{
  "arch": "gmlp",
  "hop_length": 160,
  "input": "log_mel",
  "output_stride": 2,
  "width": 384,
  "optimizer": "adamw",
  "beta2": 0.98,
  "decay_fraction": 0.3,
  "weight_decay": 0.2
}
Rows from block 5 of a small audio frame classifier, named by matrix and row number. Rows with one number belong to one neuron. Each number is 128 + 24 x the weight over its row's rms, rounded and kept within 0 to 255. All counts start at 0. Numbers have three digits each.
After each neuron's rows are labels from the 100 clips, of 14848, where the neuron reaches its largest size: "top examples" is what is common among them. Only what is clearly more common there than usual is listed. The data: telephone keypad tones over noise or synthetic speech. In brackets: how many of the 100, against the usual share in percent.
# u: gMLP up (value half) (model.blocks.5.mixer.u.weight, 512x384), inputs 275-329
# v: gMLP up (gate half) (model.blocks.5.mixer.v.weight, 512x384), inputs 275-329
# out: gMLP down (model.blocks.5.mixer.out.weight, 384x512, transposed), outputs 275-329

u.142:103105143129133145115141119128141120131123168110141127131150096169131123129132120157078114131145089120106126148087148141109133113122099125110153184162128169137165125
v.142:107141075104133093129116124144119140144118115120153121118102165132116127134175133160131127133178156144102068116122127148127102133147179137148103148175110121115117097
out.142:102112128131115117122163153147130161145132120127144156126118099137133112156130121123096109146046121123133095142124190126132098095111127122102125166114125157125142107
top examples: key "9" (62 vs 27); key "#" (59 vs 26.4); number of keys: 9 (52 vs 11.1); pink noise (41 vs 17.5)

u.258:122089125141145115120099163071100109166124129118143131147172108147175131108139136132131113129115093105154112132162106106146125098073117141137131161112093094125105137
v.258:142143147120130147152144123157179110129104165161126148114112076087104118144133109146122166141154167150113183125127118118139094123147167054118124124123144168096139116
out.258:130147154094139121138108098070098153098130114112109137120135161142126140102126137134151118133137112138131111157124144101104116134130097194117133141180107047171130143
top examples: key "6" (81 vs 26.4); key "4" (77 vs 26.8); number of keys: 9 (30 vs 11.1)

u.85:161106079119141148159127122136099115120112157137126128138114087103162119085129166166127132132109146141114124125118092100120128123097149111123114133136117110143103132
v.85:108127137120168127137109117133145103214142132143108100164158121132143089097136110096157103118164152110148123152124115130141084148124153117153063146131120137125135127
out.85:123129122092061117109148098103128141061143107096097144122116139135079137157122137139101188151102097138124095117149156105127159144143153166090171122152141136158114129
top examples: key "9" (100 vs 27); first key: 9 (35 vs 6.4)

u.322:099161135108167131146156148149132107159134152163130108163136127112162114112157125144162110088109132096128109161122110090178099160088141140134134143137119152081126065
v.322:163121125098173112149105137158134140162102118150167132108122099140130092102126144140146138172152109114108134116154108114145113127151124127133154137109123148141120122
out.322:137134092131163145134149090154100131111097119127164133111127124169121119091128133146160106164177132123142131106090160147100109120088108107117095134153123150130162108
top examples: key "9" (99 vs 27); reverberation (76 vs 25.1); white noise (53 vs 17.3)

u.503:126137116111129128076128143126123190127156097123125162188133107133131149148063122136102143137100111109146122156158125139125109116179100132116140160135131121115110134
v.503:092123126135134118084138142133113153092185132131107112198166112126109136109092115105100116129122137134119107092156099116096106099189083147127137132129134113102114123
out.503:111137136089155141086132128092166144083118133114122123172135127113110118086095076113122162148146120114127125125150110124157079134149138132101116137148141072101136115
top examples: key "D" (100 vs 26.2); first key: D (39 vs 6.2); last key: D (34 vs 6.2)

u.208:148083113152146108155132141144072161131151131119140089163178126120148165123096117106132150136116130122197087134140127133137145122157095114137124118124156122106121145
v.208:138147100149109138114108127097129180127121087099125184136138099139132136100096149135144141155120158110188134177168142115131112115116136117058104148104134129093125107
out.208:116110116134131153147089105167143094190109138142168110129121112103153141160138110177125112101120151098093141051072106133145161133087138094152113124129139153155136147
top examples: key "D" (100 vs 26.2); last key: D (32 vs 6.2); first key: D (28 vs 6.2)

u.36:107092095143129095133152118127178198128163135130118138155133083109121155121095111125116113099096142123143143082141133125098114113164123085120123135045085147143132140
v.36:098107105116092132133102140161140079142124103132128174106075142125137106124125160130142153127112140133040166098143114139123161149113132114146101073163133121142160119
out.36:142117118078173143131144097097123143064133182089131116148141138129132188144149101115135154108104135113127113143156143107182125130172126156119140101148110137127118147
top examples: key "D" (99 vs 26.2); last key: D (27 vs 6.2); first key: D (26 vs 6.2)

u.213:097106130092164152087129124124202128159133145108128104183114097146132125120070083136089144152085131147145162071144117144118123117153101134138164109077132125123136100
v.213:098162155122136082109161083122171143128134131164138148112143131156116135133139128137110113160100136127129115097096185155125120085100120113173155131124126113123085072
out.213:144155140106136119125148110127063148073110122136102122124103170133119130129153136137145124088147100139123143186147176103129115154152135157134118117183150076132132119
top examples: key "1" (80 vs 26.5); reverberation (62 vs 25.1); first key: 1 (36 vs 6.2); number of keys: 6 (30 vs 10.8)

u.339:143115128117105158124166061116142115162125167124139107124115161135145152089145117128148154092118148151104065154191155140131154124124161146143086121117132127136156114
v.339:154146124115115151148149076109143144181128145113119082106112137148124147123119142132163154148153124114118104167179107169143112122132135142120140134101120145149144131
out.339:155100114146143101098111187135136133116134129151103110151103142144107133164112104158101120176161107121148103125124103111089117132140094127101114164110148160142135088
top examples: speech (83 vs 35.5); pink noise (60 vs 17.5)

u.272:145161147109113144115155078119149129134130148104121088116145138097127127122151119153113125109145134168113083148202163160155090091161150121135098164141153146131113133
v.272:082097156135118129141117123139133141124131125159140128117134119145116132143133128139130100137095155103094143087177163119117152180122122117119052130132092147124162121
out.272:121121096179123161157160126134139142122119114111157113090134101149142115108147135163115115128119148161167093116150134130099103103093117116110105177192122110136141136
top examples: number of keys: 9 (48 vs 11.1); number of keys: 8 (30 vs 11.5)

u.453:014116136148127122149111116134152169137119148140110167143111151125076139161109101124147111124146095123165122140144117164100137160106120094150109136103112164108147145
v.453:125099134150123115127167131151189147104139173121152104129098135156105147161165116160139104126167128103157096117158097154107133117127106143130128120082117183121122155
out.453:151122152107145102137115116138124149095108182122160119161139124135145144160164116106100127117172114127110112104105136111139108137157102138124118114139164151129174131
top examples: key "A" (100 vs 26.7); last key: A (32 vs 6.2); first key: A (29 vs 6.1)

u.510:137103154129120093155111156158118187128124126097122145170149130143111125132096122119116117135129085132148152102165105101145138078142132120124151113129115147141129107
v.510:119102119136083122104106103107140152155089112122124150112115098157099104139110165158122112112158102137152174105149147134150105133092133133156089126143093151135102101
out.510:096158157157169131155148118164116123125141107155123122129076120086149123113161096138129159178134159065168106105107145086128121138135169102123129132103133132130130153
top examples: key "2" (99 vs 26.7); first key: 2 (32 vs 6.4); last key: 2 (25 vs 5.9)

u.465:109116112136119123135139120114114082150110111112120104135154111133187060123131133125095130165149109147135106124131123100133106110083107103120128145127111116153127141
v.465:131146152127137135124168113143149151101112142164110146089122133134076134153125102124155101113147146126123133143216088174100106137177165094150093119160128148114137123
out.465:130105127117115121125155108094107083080151100137134124150148176138132093090144132122132166149119096135115102149106160086071135135146110163143158109177151080158143142
top examples: key "4" (99 vs 26.8)

u.164:139122112125098105134164087182095110112147110118069129106074116153135140128169181126119120130131122160098133093128146102126115140095139102128117142110085113140113152
v.164:105133139149165139118116150064136123129122140093125137166157135135139144118120092171116132109167130108174124135167085141129123085152130136143124129128131098159140135
out.164:133141149135052133136161092153112153079163100119139132101106144113116132098146182139102153138150097159105117103104138137111139120137145131119154131160144123120126135
top examples: key "7" (95 vs 26.7); number of keys: 7 (30 vs 11.6)

u.458:141110185120141101120131122119118117126129130144116133134116142107131143121145115173122114157180101128158152103118050128079114101134131127099112118147137119121118075
v.458:130156181091148132123171122139133136116086137080143088151111124102135135101116111156158130157141158105157162116174132101139091120110113162137124151125096134140136163
out.458:120131131120130136135141134145126154140137141132144123143136098091113112183112129103062124143130151117155136114116141119114133002113126128123146133104117158130157159
top examples: number of keys: 9 (52 vs 11.1); number of keys: 8 (34 vs 11.5)

u.476:082089117147152087140088105154146137142145155139158108142126146141122129152150093120091116136133095104146105133116105125145135122100124148123113146093116133116113139
v.476:099087132142127139112112159139119107104151122113150106129123135136165109126151127100106105122101110158078138106107156087104152097147115176093129097142131101156111135
out.476:151130199091140150151142106102101133087130146125126132149126163112081122107156126143141133101129109149102140140142164111108118169169139150161164098164146091137135125
top examples: key "A" (81 vs 26.7); reverberation (70 vs 25.1); key "4" (64 vs 26.8); number of keys: 6 (27 vs 10.8)

u.201:126083105123152118108127111141201160148106161149119104142130096153092170134109113147115084132125142115159142108132133128138119089124109135152126117116108108135104125
v.201:093166154124095158094122124138124106116123123137129160116138134108097142145103134171137122125135134144125153096138154138081143118126100123153097076155152117131145145
out.201:152137165128135104117145099117107143114143150121146117118121125113098161101148119131123134125150154171125167124144141142114097127182121161164148102188151080106115100
top examples: key "1" (84 vs 26.5); reverberation (82 vs 25.1); last key: 1 (35 vs 6.2); first key: 1 (34 vs 6.2)

u.507:109113108158151132154123129128101142092138128116105137121159128103107137150094126110170091096134149136131134125136151143125149127124121128121131099160122136134091136
v.507:065127125146092149117152131127131123138052169135093124091146145141104128162106134139119088125144142126114109142117149168103106119102145146154108158113096161175171137
out.507:126157156121144123145150131126072135196153118154145140150106157108116120110111153135133147144092127070108138109085111109085161153172149098143142122126148106161136121
top examples: reverberation (88 vs 25.1); key "3" (69 vs 26.8); number of keys: 9 (27 vs 11.1)

u.410:114072098166122134106134155133174203118103140149118140113163127127080111176085108141130109139092152102147151096146123133114126090082112117119121142106109208135103133
v.410:135147135124103132114181142132139131072098132157122121100107135112107120143160172080141115145162105139113164127117152129112131124145086075163128083139113123145129106
out.410:108137170094129122140125107104109149078120143144126158132120164092095127115133106113136141179129104145110128145125158149097127142126161138129152144201156130113127114
top examples: key "2" (77 vs 26.7); first key: 2 (36 vs 6.4); last key: 2 (26 vs 5.9)

u.285:127099121134148158129100153120170108143126184156109149131142092119109100128125135139161083104101175126143138113150151139119102132086135101158151137141115121140087094
v.285:147166090144124088143125138097153157087129097123112114097121128124104157163148081085113139177155109152125099176160098150128128102169132139125089137111131158130140156
out.285:137135162115128116116162134083108105103134156111116108121124150115111120093135133150156164141132108133121136141145153150110122151148115139166151136216146087120113095
top examples: key "1" (100 vs 26.5); key "A" (55 vs 26.7)

u.77:093157124078142113157123136159157128163118151134148097139098138118101140130128140141170144109127115137141119149122093161150144209107130123147139112098110142130128118
v.77:107086047119139097154114132131140150151130135163126128142100125083129092137109127131115149136111097159165136143112109150123138156084118113124129100131156125120153103
out.77:126143134136114135109139127125110134083134153133134150139137102087131149135098099130091145123153149143171150116108165094110160111118060161139152123169124143132132133
top examples: reverberation (93 vs 25.1)

u.231:081063101115141115112082160142144160176122155105120159118145126093105123157109098121129119150112121079111106085132102141097137134124107145125135160093101175126162100
v.231:128141143110119128144176115201115160093155127119118103133108107120158167111138141166122108128139170066151129098138073141125135092161093148118083150136142140092100126
out.231:130160158127095154161146158201137131109164096144125139126081121142136124135144171124125159109135113107188123133085157138128133116138139138126109139146175072104117118
top examples: key "5" (100 vs 26.9); first key: 5 (31 vs 6.2); last key: 5 (30 vs 6.5)

u.91:138141102095152108126106091143096154126158114162134128148137144068143132150121136093151115149083139144118147151090139141114133127134136102128112106123151115084122127
v.91:104090127124119158115173149128189133140125158151126132091130107149123120124121134180071105143110084143102109152110133161112090142130129144112147192161135174155155107
out.91:134137146128171117167118143118116144139160138167177066128104136125111114109111141122138125092127125127085102155083068119147169143151085129138150103112165130107115110
top examples: key "6" (58 vs 26.4); number of keys: 9 (51 vs 11.1); number of keys: 8 (28 vs 11.5)

u.215:112114154149149128160144148106157141102096182130155130139144124144130120133118116123135134157113079140161087140119135144129131111103083135133126127153131132137166128
v.215:109137121120127153127121170105120114106171171137157099131117117116140153097122147083112126144113145131177121095131133125175161142101120134129131097136127112150147133
out.215:148165160099157126164141156131141145164135118120144104156096164121153129091078130137143132122110117115114149124128174140196144154135146111140120108101132122140142140
top examples: speech (100 vs 35.5); number of keys: 1 (52 vs 10.9)

u.261:092126122129146098141121116169103139188127122163098176156095161100108105186122090101137137150114134121133108149117122148076113167131164099141080149119169164114130119
v.261:138110128141127123088113148122175078138075144118135113130119107100122134124085112151093118106137176133154190080159112166116148113141102158120147095113095126158120138
out.261:137104120113112147098095125112152095147086154092143069092144117166101157124101106150104108135103141144128153103145121149131157116151068161133139125134078134177138130
top examples: key "8" (96 vs 27.2); reverberation (70 vs 25.1); last key: 8 (27 vs 6.3)

u.494:132146111146146111116138124103089153124140131116169159134164131088157170098123112131140106171134146116162093123155126130131130123096113150146147110145131107101118127
v.494:051120118121122120128093097101149152137095188119110141096132135139143140155144138088097069125156093113128125144149140116158128122108114127139140144138086131134159138
out.494:144135122109145140113164139129132120165092112129126107098132115125110080127124106119107158128137158113100126092136116156146150148128145089125157141106105161108141132
top examples: key "A" (77 vs 26.7); key "B" (58 vs 26.5)

u.397:148159112104084127143122111165117105156159106132109142113117134124144075144148174133102161137123126140144121089118124151135127123124125105111108139128134163131092095
v.397:150114106143128144134171131155113087106113111127114109118113106144148091096150133128095118148126117135138136127098130105103100073124142102111111155123134126148116108
out.397:146147153121096121121146100127098121087151090123130132132108136124110112105143128149111155135156091162157129131139149129083101095140112135132115135200164120126115137
top examples: key "7" (91 vs 26.7); number of keys: 9 (33 vs 11.1); number of keys: 8 (31 vs 11.5)

u.471:106098134130115156113164142101167113117083136169101163129133101119126137109087130128133147086136143116157143100158109134119128104098075087146128109131079105144106135
v.471:122112149125136134154156148128074106085117151103152121115147116142151110131160159135106145123081141110136109167141099074140116139127107156105117140107167126145150112
out.471:130078158118139148100121136119158102112106169121102110152164114156123163154087096148118145134132125135122180106147116146119132110154143135148155118172114106123104103
top examples: key "1" (94 vs 26.5); key "4" (64 vs 26.8); key "7" (59 vs 26.7)

u.120:118112127101134133121126122156124155177098165145120132149099103120106104155099106122120128139184141072157157112123117141098143092119064157119142106096096152099147130
v.120:147125135142129130118073097140135139137107154102150140137135104150124125126137120124097110095124127140150088116143134099143070089122120122133125226150115136131125099
out.120:120127111134104150110107161115143118120134082143113144131150135120142150108122161083144133088058119155107132141135136120160143151136177119131129114178154087132133131
top examples: number of keys: 9 (45 vs 11.1)

u.319:108097091138183096092132147115158128172146094091112087182153105143155145070063105138101107156128126109189122124149113117125090090138110134133129174087082101135141150
v.319:124147177092094135169106114123124108112129132138123189086131110109136112162169176155108137110142142150085163083122121158139129123092146108120100119167163130146117128
out.319:124139143105164133114135102095117139091129131126125111138098160101102148103136113109114139140165120166120140160140152113119121122191118192135144137206143015134124149
top examples: key "7" (82 vs 26.7); key "B" (70 vs 26.5)

u.64:162092127119140106154125128094114098103117108144135098135147132156158104091166143112130159173105069178176113136131179108098125134141153125110095121106131128164147148
v.64:148085108112142113104059108130144090140126117101136174137130089143152047142161115127109173127175118152133136104147087103140147153114159130109110067081138139125105165
out.64:091141132157147164107075173178146150205121143115087136131122118099126126169099116162132099115119146089096144126119108124181113123107119116126088191131135109106110109
top examples: key "7" (92 vs 26.7); key "3" (72 vs 26.8); last key: 7 (27 vs 6.4); first key: 7 (25 vs 5.9)

u.224:158108084106122128180121111165096093138140135100130106123127100133150128106156182128134133150093113162146098094130113126138127162067162113142113106124124097119128133
v.224:144129142095153135116129111161164088158118148146129182121154082142133046126156147152149127137134149128116165113122121127144082141085152066141111132113157161114111112
out.224:098133122154119129065084124130145154168095124080119098142127133152096148170084099120112121097163159104157159097162134143136197129150158200091117124111086102133180146
top examples: key "7" (100 vs 26.7); first key: 7 (35 vs 5.9)

u.464:135137116127123122089126096127125183173153149162174147122125142130149127126135133128108135116137131130137168102108127109157137128105112164155107144086099139099086121
v.464:155148117146149094137159155130109170146157127147134135154120150047133117123127104097114113137130166106140139109123129131113096099102113112128161154088118143109123113
out.464:083124132156123106116105093128099122170150134106117120124152127188133125134107129125133146123091097145140092153121109167094170137130146146192106062106105124127146146
top examples: number of keys: 9 (31 vs 11.1); number of keys: 8 (31 vs 11.5)

u.416:181130110137144134160147156109124136121144115148139105133163095122133123140165175147125168167120110110161101099156117128112116135178087125116131132059125125149128133
v.416:088128087142122126096129100146155167117104094116132126130134132153121161154084077177092134131120143083113116112175119107171147101105098121105146120115101152096173130
out.416:164122097124098110143104126126135135156085124121117154111108131109129087143186162106140140132147108165108148148122138133128118145113143120130108153123121133127163119
top examples: key "D" (98 vs 26.2); rumble (45 vs 17.7); last key: D (27 vs 6.2)

u.363:126156138128134141133112145126171110184116118094160132158128094082130123130099120124097141132129155115096142110149118141121078142142160101112161166109126177102149136
v.363:147113124135112160140172133141153114116117139100164113141159091124142143132124108150089110119112124131092112061133097109144116104128145131122139129131138115162090129
out.363:151159122133141132100166103157120139103115176137154095129116115112096123107117095119134165139146118146099070139168162131108092132201119113123185124181170109119118147
top examples: key "6" (100 vs 26.4); first key: 6 (27 vs 6.1)

u.301:139083128149138091126159110158189211135145157167119118113133104154081153136147134143117107098162133090135116126117116119145121095121104092141082149069144166081103116
v.301:061110102143095133146106117119103125176145142134129178138126122110117114094103129116130133172116164099085158106149140143124115162130148121118101163158134145081154097
out.301:179146133107139110149177103139102145055158161133151113148125148130137156128197121109123136117128115123122112152116144109117105142190109145177126081147206108146132134
top examples: key "A" (100 vs 26.7); number of keys: 8 (37 vs 11.5); number of keys: 9 (33 vs 11.1)

u.241:129154128138119119145128119098119139133129103106125129125146113149161161115104147142124067126112145121148152156129137112130138151040162104087167135146150111119163099
v.241:099144090145133143062084107152156141099147156163123133126101106153066141147131121098117118139150168120120099131138129131117127167164132123125096118137143120095141117
out.241:121155169135110136163101145083110144139127117148101176160119146113160106085169170130154119114122130160146154134102129135113099125115136140147110091190142098166112103
top examples: key "B" (99 vs 26.5); last key: B (28 vs 6.2)

u.95:153164139144153126123123133106126112153149166150129099156097123116139126143167118114135135187122139106120133159145134072126087153149169113154182143110109132088109166
v.95:072137108127118134153092155120131084178153164124115152130104123096172079142179181087098140111110130144088144146104112130174116169075170094124129156151145141100145112
out.95:118099102137114093129111109134115173116075111130145130108120143147108127152122116135104126105108113156153098132168143158141187144131116178115154087097104105130142112
top examples: key "9" (100 vs 27); first key: 9 (33 vs 6.4); last key: 9 (28 vs 6.4)

u.31:116145150110166130154130133168108109137147144135144097156139127128126134138114109135084120105155127135179115118140151111144124147133130159114138129132161121136153151
v.31:129167112132149127169161114167105126143151093120143129112100106071144136124168161105131115118119124164145118147151098126109109111118121124164159129158075092126109143
out.31:161149133155137104125147098135113171150120129076175132073136097163142105125116168157105116100091114157109127149123115106118112113112132114144120166129113120162118133
top examples: key "C" (65 vs 26.5); reverberation (55 vs 25.1); number of keys: 6 (30 vs 10.8)

u.306:145092100157110118101117145092170177112104103081120145108121128162063074137103145118160122141133099135125149125151120098103137108113127125086107131097068255108148146
v.306:103100153118104112121134107104199127110103161158132157124137126127094125109084112119130119167153112109142154087185110138121106122162166129131160133158115127114178148
out.306:146112127112128125106138118086067143069103139123129140114151190150100106138132115125146125127122066180141147156163138118097155134145119192107136143157104158152113099
top examples: key "2" (100 vs 26.7); number of keys: 9 (40 vs 11.1)

u.303:117155149119120151151115136086135096099173097103112096125108185150136169125123155140135160165149087161131117097120166126122145144159132140125140091144143109158125127
v.303:095099134125110142146115143125118156141143138154111134163143149140124119111119147151143136147057107092092155113138136131138137141125120099135137141150147152090163071
out.303:156125122159140097145158077132146165103094133134144106150131118154114117117148109123122117129147158132151094137168124096149094122132136132095105175112113142154137156
top examples: speech (66 vs 35.5); pink noise (42 vs 17.5); white noise (37 vs 17.3); number of keys: 9 (28 vs 11.1)

u.419:130100132124155154128110151141093102147127166147122123149135115164143089092156139123122093125147160088136127125128118110131103156116165129112112151163153132127102134
v.419:118102110114126135109126126120118143149078128115133161117178113155145161146109137137059108096064110149104105079160142114124159091096091137129147109133128060147129129
out.419:100166136170134143159145167143171143147142148131151133105162090128144121120139143125101123152120178090102140099115135158128101104127135073157107167160141137086139133
top examples: reverberation (73 vs 25.1); key "9" (57 vs 27); white noise (47 vs 17.3); pink noise (40 vs 17.5)

u.336:131102129154101070141167098185159160096146130167113132121093127138105147122186133116121124157151113109119135130128131114129129109105111090114127123106124145114141136
v.336:115110127156130170113097136106094114096093130079140129144137131094137139138081121176132117102116129149160146108170088132137139110134101135105125151182116109152138118
out.336:170125148102101109138173080123128123062195131132150133160135141153118122112177141118105140134111122147095127122104144110083083138179142130174108083116190127125134149
top examples: key "A" (93 vs 26.7); key "1" (53 vs 26.5); number of keys: 6 (30 vs 10.8); number of keys: 7 (29 vs 11.6)

u.54:154087095202152142134137134134113142135121134123102093179147110094136124133098115091126108103083163091134118140147167125116141139149119170135121111148129116102111161
v.54:120119116128163136105094122160182143164123096141111110104087130136137091114111132145121117090083090135144134118090118148130137160125152134147091105120105129127116147
out.54:108178152136070110151084137105116127120153133153110154130099146050126092138158175098115179098146090170124169153127141132130165129151135108150158104139162116151143156
top examples: key "8" (72 vs 27.2); white noise (46 vs 17.3); number of keys: 9 (29 vs 11.1)

u.211:109102140106106141133116123131112116154148148131113167130174094112103104132116119148133144099170144127097122134136092184131113157133138128135113149140101170114160123
v.211:138100135125141135126124116119144135112136144149124099129152124155085117102095126110169109114089113105085151161182106117146113138150131123129158131141131135143157131
out.211:161109144130134128127149120101100116134160101163093091145134159121088131098120119110153136139136109133074148149108116167124156143160120125132151140162121144114149109
top examples: number of keys: 9 (55 vs 11.1); number of keys: 8 (34 vs 11.5)

u.393:152110123170149100159145176109115145117112152132118102126127125100165092092116132079157099140127137120177125163119136147122109104124129092098146170103106173122083093
v.393:139068107137119128146152126149178203108159108129127126170121148165131151097081107093102113177103083100118106140097160107110117119166138099144171115119122100102163134
out.393:139149182103085162118117121105092098092099122120107154118139159129097084143134143116157164164122131150085168154150153156125139136157146124123114173206171140123142141
top examples: key "A" (95 vs 26.7)

u.223:115098119126105133131137099157122121121091165135103116101107088145113136146125152163116122109123159158129134074159128121143135120095112131118132156116078139138123140
v.223:107156135107114128155120149104171123129132131153127085099111153153125142159155140095116120147154096120175123155134117159139134116142110108121118118112153119121150113
out.223:138118153097089137118156103097116131051126138104143127117137156102118139109124122128099166140124107150102128119122147114095149135158139151110161110199157101113143117
top examples: key "C" (63 vs 26.5); key "7" (57 vs 26.7); mains hum (46 vs 17.7)

u.182:131114147154140104167136125111130143131131130128123099144120150166132147085112127102167145140095115138163110166163132130137131117095104112126112123079155150062137136
v.182:121166107120114129130144097131150197120092117113090128081099146112116118146131141162162119145162131115123103148156120141163141109112137111110075149113139198113097107
out.182:103120116140150151099111098123137083187137097120140140123113113119146171076141122128104145138111172147101099070137100133113126145110164152150162119137079072168148129
top examples: key "2" (96 vs 26.7); number of keys: 8 (33 vs 11.5); first key: 2 (26 vs 6.4)

u.143:077089114121134122105106160132096140163132115130090167132135136065139105143098112120132109188114129068158091108160127152110118164106135119153136146131106144120157109
v.143:116142104136125124118120085240145162142124121090160076101093141125102187134141143177095052131160113130133135071142093145143126116121103175124101150139095128110120160
out.143:137140136146153155117119112237154164146138101107110123115151160168108180123143158139073071082176086121116140103132086122117141129165114136121103141112126096138141164
top examples: key "8" (71 vs 27.2)

u.72:061158112143131104110143066146112219134144134123162137130125149136113170149121128137136083171126097096193107145135130107124135136136120131161114151089101117089139144
v.72:131124124153130128134140117169158158118169134130122136154156105158126160122159132089138123120084104108174094150132101137106130134153092116154130080098154083078116157
out.72:150151152120186114119105108149172167101120150124126160147138121127153134101159102118121112168175105111162073142115122132139089116128149084123093142107173119113135115
top examples: key "A" (89 vs 26.7); reverberation (87 vs 25.1); pink noise (37 vs 17.5); number of keys: 9 (27 vs 11.1)

u.209:109160122117152117114111139091132105133108166119126095105123118095155117124152158144132125135124130100131108146105150120127129126137096134133111163100125113169104156
v.209:106110159145118137133121131103107093140120177126127114126174131145166127174117129139142126123097085089114151107130177098109148120124097138157155159122140101121146133
out.209:085109187120165094122140127073131145147081155171137088125097154131122109106151110130129159165158112091087114163113181144069143142154124131128170169121126093145165133
top examples: key "4" (98 vs 26.8); reverberation (86 vs 25.1); pink noise (44 vs 17.5); first key: 4 (31 vs 6.2)

u.371:109110115121120123131132130126134117155110185119185111155185134133167127121148099108090106166136112123148112128142122139160131124098139154106165137113142112121163102
v.371:130180166110160145152109113099141125168128153096159145118149112162173127091167131109116135140134146188077185129176162145150148137102127131132139100088143111101164143
out.371:171116104154148131167137093145136172119135119160150088135104144123093124071156136159141087175124112162140128154102102092091138149110103113141104112078122112149171087
top examples: speech (91 vs 35.5)

u.246:109100096163135112143163113189147178137135147105089099126115130129112137131094164121162059119150125129164141115100118153134109155087131129136069148108084171094128114
v.246:076108102099090113122102130109133127118175099142096166150086134108122126161122155126125130112133126128103148101182139113173145179117097141125112092170140124143161146
out.246:137157122133103134148143124161098159076139121141124142122147179094118139106162158110132091149135096189124126156132172104091118131149116168127136165178158117134153130
top examples: key "2" (80 vs 26.7); reverberation (75 vs 25.1); number of keys: 9 (53 vs 11.1)

u.324:108121108112110150134141137142134118108121098154124093100135115138095116161115117142146078175114110099147169141133107147126121126076125151156111105177073132081159134
v.324:101087087102141177136082097159153091154098122140136083121113142134143125127077132126136092127142119122150125119106122123159134148118140099141109117099126138132171163
out.324:105149124148149104167127136113146120106141097100163127079097091125159123130112133110089127164181139154143155131090124092104149110113131097140144108072147125175103159
top examples: speech (75 vs 35.5); reverberation (68 vs 25.1); pink noise (45 vs 17.5); number of keys: 1 (35 vs 10.9)

u.380:125112140092111118149124100162166117149128124132114177122144119123134129187161151155106136118110091124092155113104090119141111133097130089129141126055117130103115114
v.380:116128104132097129169141146156121085097124136142141156133130111126170108104141134136098146165141118155130107103100135147142118136118156095109133101140151115166112128
out.380:163125159143146084144162080100140153088102139125154103085111111118141119109159133165127136119113147137104085171131135111121105129121092099132142133123154130154108122
top examples: key "7" (100 vs 26.7); reverberation (52 vs 25.1); last key: 7 (37 vs 6.4); first key: 7 (30 vs 5.9)

u.62:142147089119138180163143135102177125132128151121155057115103126145115131106144170126112114124110131134179136121114129129115136125114099145107105120097179138153116095
v.62:149111162102154153174105144115161142155108175105156083132169080138126139097104106106118115172197131137152136101143115154181136131115086149098149112091162138150146121
out.62:152086141117119093153143123131152104120149120166121115151114146115089138107147124126103116109116116146103125121133123131146105162125142150101135142114134142105161078
top examples: speech (100 vs 35.5); number of keys: 1 (40 vs 10.9); pink noise (38 vs 17.5)

u.199:145135119158157129136158096168116131140095197153116126145162124124100131124132095115149111172156118159132111127146110160123132131090151143158087124112094130090137127
v.199:126132119123123184151129107136117091138156177142164112109142150119130151108108160108136087133118130147155125106110148136159178150100135117130129067122160104146151132
out.199:164139109129101169162128141120138108122165128138150138109149129166151151132100151088127126159102143108092176099113170135144184134113138128167149074121134106126138115
top examples: speech (79 vs 35.5); number of keys: 1 (56 vs 10.9); white noise (38 vs 17.3)

u.478:109121144126146093092124152123094110159145132103131102155140102121172122101116126130080115115137119104169119095114120113167066127137157144120126195073104133129117137
v.478:146144147152111135113149073142111178151144151102111108137135127154117142111097125157145113090138108157138113165115108119079153121158118133164131105086145130113130130
out.478:109153123092146140097092124083122079128126137133117138126174124132141136117121121121140143119131108108110084165092084167102126147144139137156154158179134114112128134
top examples: key "4" (84 vs 26.8); last key: 4 (59 vs 6.1); first key: 4 (53 vs 6.2); number of keys: 1 (38 vs 10.9)

u.473:116104122148129102138105151177090125195133167084142118147112131145149138106094105117112120094180116162134131113133106141132129111121126159123158168129105154102120112
v.473:145105118125150104133136147123180186093107147135130135140144113127083120160145103138113105127161120135144118118152157092133099117115118126122131159093101186074118127
out.473:127154138131117161103103145124120062159136135126137115120075148113133133098139141154120138115112099125138154107111123146128142142179163143128118151192134056122134118
top examples: key "5" (78 vs 26.9); key "2" (71 vs 26.7); key "0" (62 vs 27.4)

u.169:136147153097115082157105090119135129151146085129117160127155146140150119126135154144129125160143067133159116111129116111108094131078131107152105138121098110150155131
v.169:132108119133086133137141141121142088118161131124112155126150134128174131131120159145057122101133106146121144074113146103150122109107129151107117133169121118144101110
out.169:131099178100142123151137108095124137116094121146133111137091151121106113107139122175157135096117133136113170134120109093113120168114097130108169120131133121145121056
top examples: key "B" (97 vs 26.5); reverberation (64 vs 25.1); first key: B (26 vs 6.3)

u.414:063094139098116111092124134174108176148157109141117121133137150091074137148063119112097102125112130100144122103136096123107098153146101131156118174127087158094174101
v.414:126121091158124124103155160172156214118124097066136133125133133123088142131097136128102087132102125145118123125180091124106104095120063164119132163124048123109123137
out.414:139137124146136144120141156129116186126093084114092153112134183134129145122130136144123080169118107126076132147154094170077102094173114105090149174149135124122120111
top examples: key "2" (100 vs 26.7); first key: 2 (35 vs 6.4); last key: 2 (29 vs 5.9)